{"horizontal_flip": true, "encoder_arch": "preact_resnet", "decoder_norm": "groupnorm", "decoder_blocks_per_level": 2, "orthogonalizer": "newton_schulz_5", "lr_schedule": "wsd_sqrt", "decay_fraction": 0.2}
Rows from block 4 of the encoder of a small segmentation model, named by matrix and row number. Rows with one number belong to one channel. Each number is 500 + 40 x the weight over its row's rms, rounded and kept within 0 to 999. All counts start at 0. Numbers have three digits each.
After each channel's rows are labels from the 100 images, of 14976, where the channel reaches its highest value: "colour at peak" is the nearest of a few named colours to the mean colour under the peak. Only what is clearly more common there than usual is listed. The data: single toy objects rendered from many sides on busy backdrops. In brackets: how many of the 100, against the usual share in percent.
# convs0: first 3x3 conv (encoder.blocks.4.convs.0.weight, 128x128x3x3, each kernel summed), inputs 64-95
# convs1: second 3x3 conv (encoder.blocks.4.convs.1.weight, 128x128x3x3, transposed, each kernel summed), outputs 64-95

convs0.68:466561491482470454557562487535452383517494551514477471513517525559426546468506475491477473536462
convs1.68:501540500537500499446516443534531489553497465518511498453461510520508504518502457478481514510443
colour at peak: pink (30 vs 10.5)

convs0.12:514497480487465506466553490533505473527535565485484545532514558528539472450537541506511519520519
convs1.12:448483432522516504508509495482472508491621501604479496540462497442507456481451568496530438471529
colour at peak: black (46 vs 14.7)

convs0.70:436512468512467449430544511500539560489539537417442494450459489504552459417630464498461465528486
convs1.70:458500530482505481541457478484483500537538510545475512516440459521474534498482489416497456460397
colour at peak: brown (57 vs 25.4)

convs0.95:441513590516491414419491533439555529480472561471494512416403531485490516531470535507497513526496
convs1.95:478492511464574482495538475506549540470523436487476521596533521523489504508453505456510463480474
colour at peak: pink (28 vs 10.5)

convs0.38:519525458501455483524504522498522440486454435543481466554456536527487581577470527483464502467530
convs1.38:488496541496497519533442518521530500483542511565561476484508482560449487446566517475491441546524
colour at peak: black (39 vs 14.7)

convs0.105:560521524535466508479484561512469507522468509445485486481528493513507471442555430567444462575451
convs1.105:454528525530509452507473447522530486511438463533428559482515471441533514443494507496508522485448
colour at peak: brown (51 vs 25.4)

convs0.83:493475500545515550546445544495482481517462434471493469453439455529504536511449547528483491487462
convs1.83:483470559539612477516468524501529555523500535523548483514534424555537528459570478418534444470445
colour at peak: brown (61 vs 25.4)

convs0.103:483492476513447419412509434469570423471555518495500485488490543450427539514535491565493528441528
convs1.103:500486494479522528489615487533494543536556502572514431477504476486492509475486481475517402556472
colour at peak: pink (28 vs 10.5)

convs0.72:468497460503486515550519532547454415489492496538499531519436556507538473464503508468567557444520
convs1.72:509431469482432508526496517451438443487485451485490511487494512498514531509468549527505470477441
colour at peak: black (35 vs 14.7)

convs0.66:491533491409466489486503452490538436487544497482492516521536515568540531524543530478502549519516
convs1.66:465484465510463491462568454458415494544574455537540489486491454501531465466508414518530454474542
colour at peak: pink (26 vs 10.5)

convs0.46:551467446460436481579480541478474529497444480532430505522472487572519481507469463552488465487567
convs1.46:485472455511511502487421474469499451501482472526517496518480462493512516449463524407502521489486
colour at peak: black (36 vs 14.7)

convs0.71:564547439465560439459508490476413490442526470506443471476470512518477434537569463461481538551462
convs1.71:528500451553479490500484371521483563503504484422478488490498477412458516521398483524504526461515
colour at peak: black (33 vs 14.7)

convs0.53:531485488422492567467455547534462425492428502524480456498489455481450536448517466532531537452432
convs1.53:438478477490481448529499507488494474428482453509494478462510481473525487483443492438510467515505
colour at peak: black (42 vs 14.7)

convs0.92:509548509489465454512494516530467510498529553395517524474455501497470424513564457535499497482491
convs1.92:482501509485484456503464487491534454524531467496485500518483513476494483486437526386489471600511
colour at peak: black (54 vs 14.7)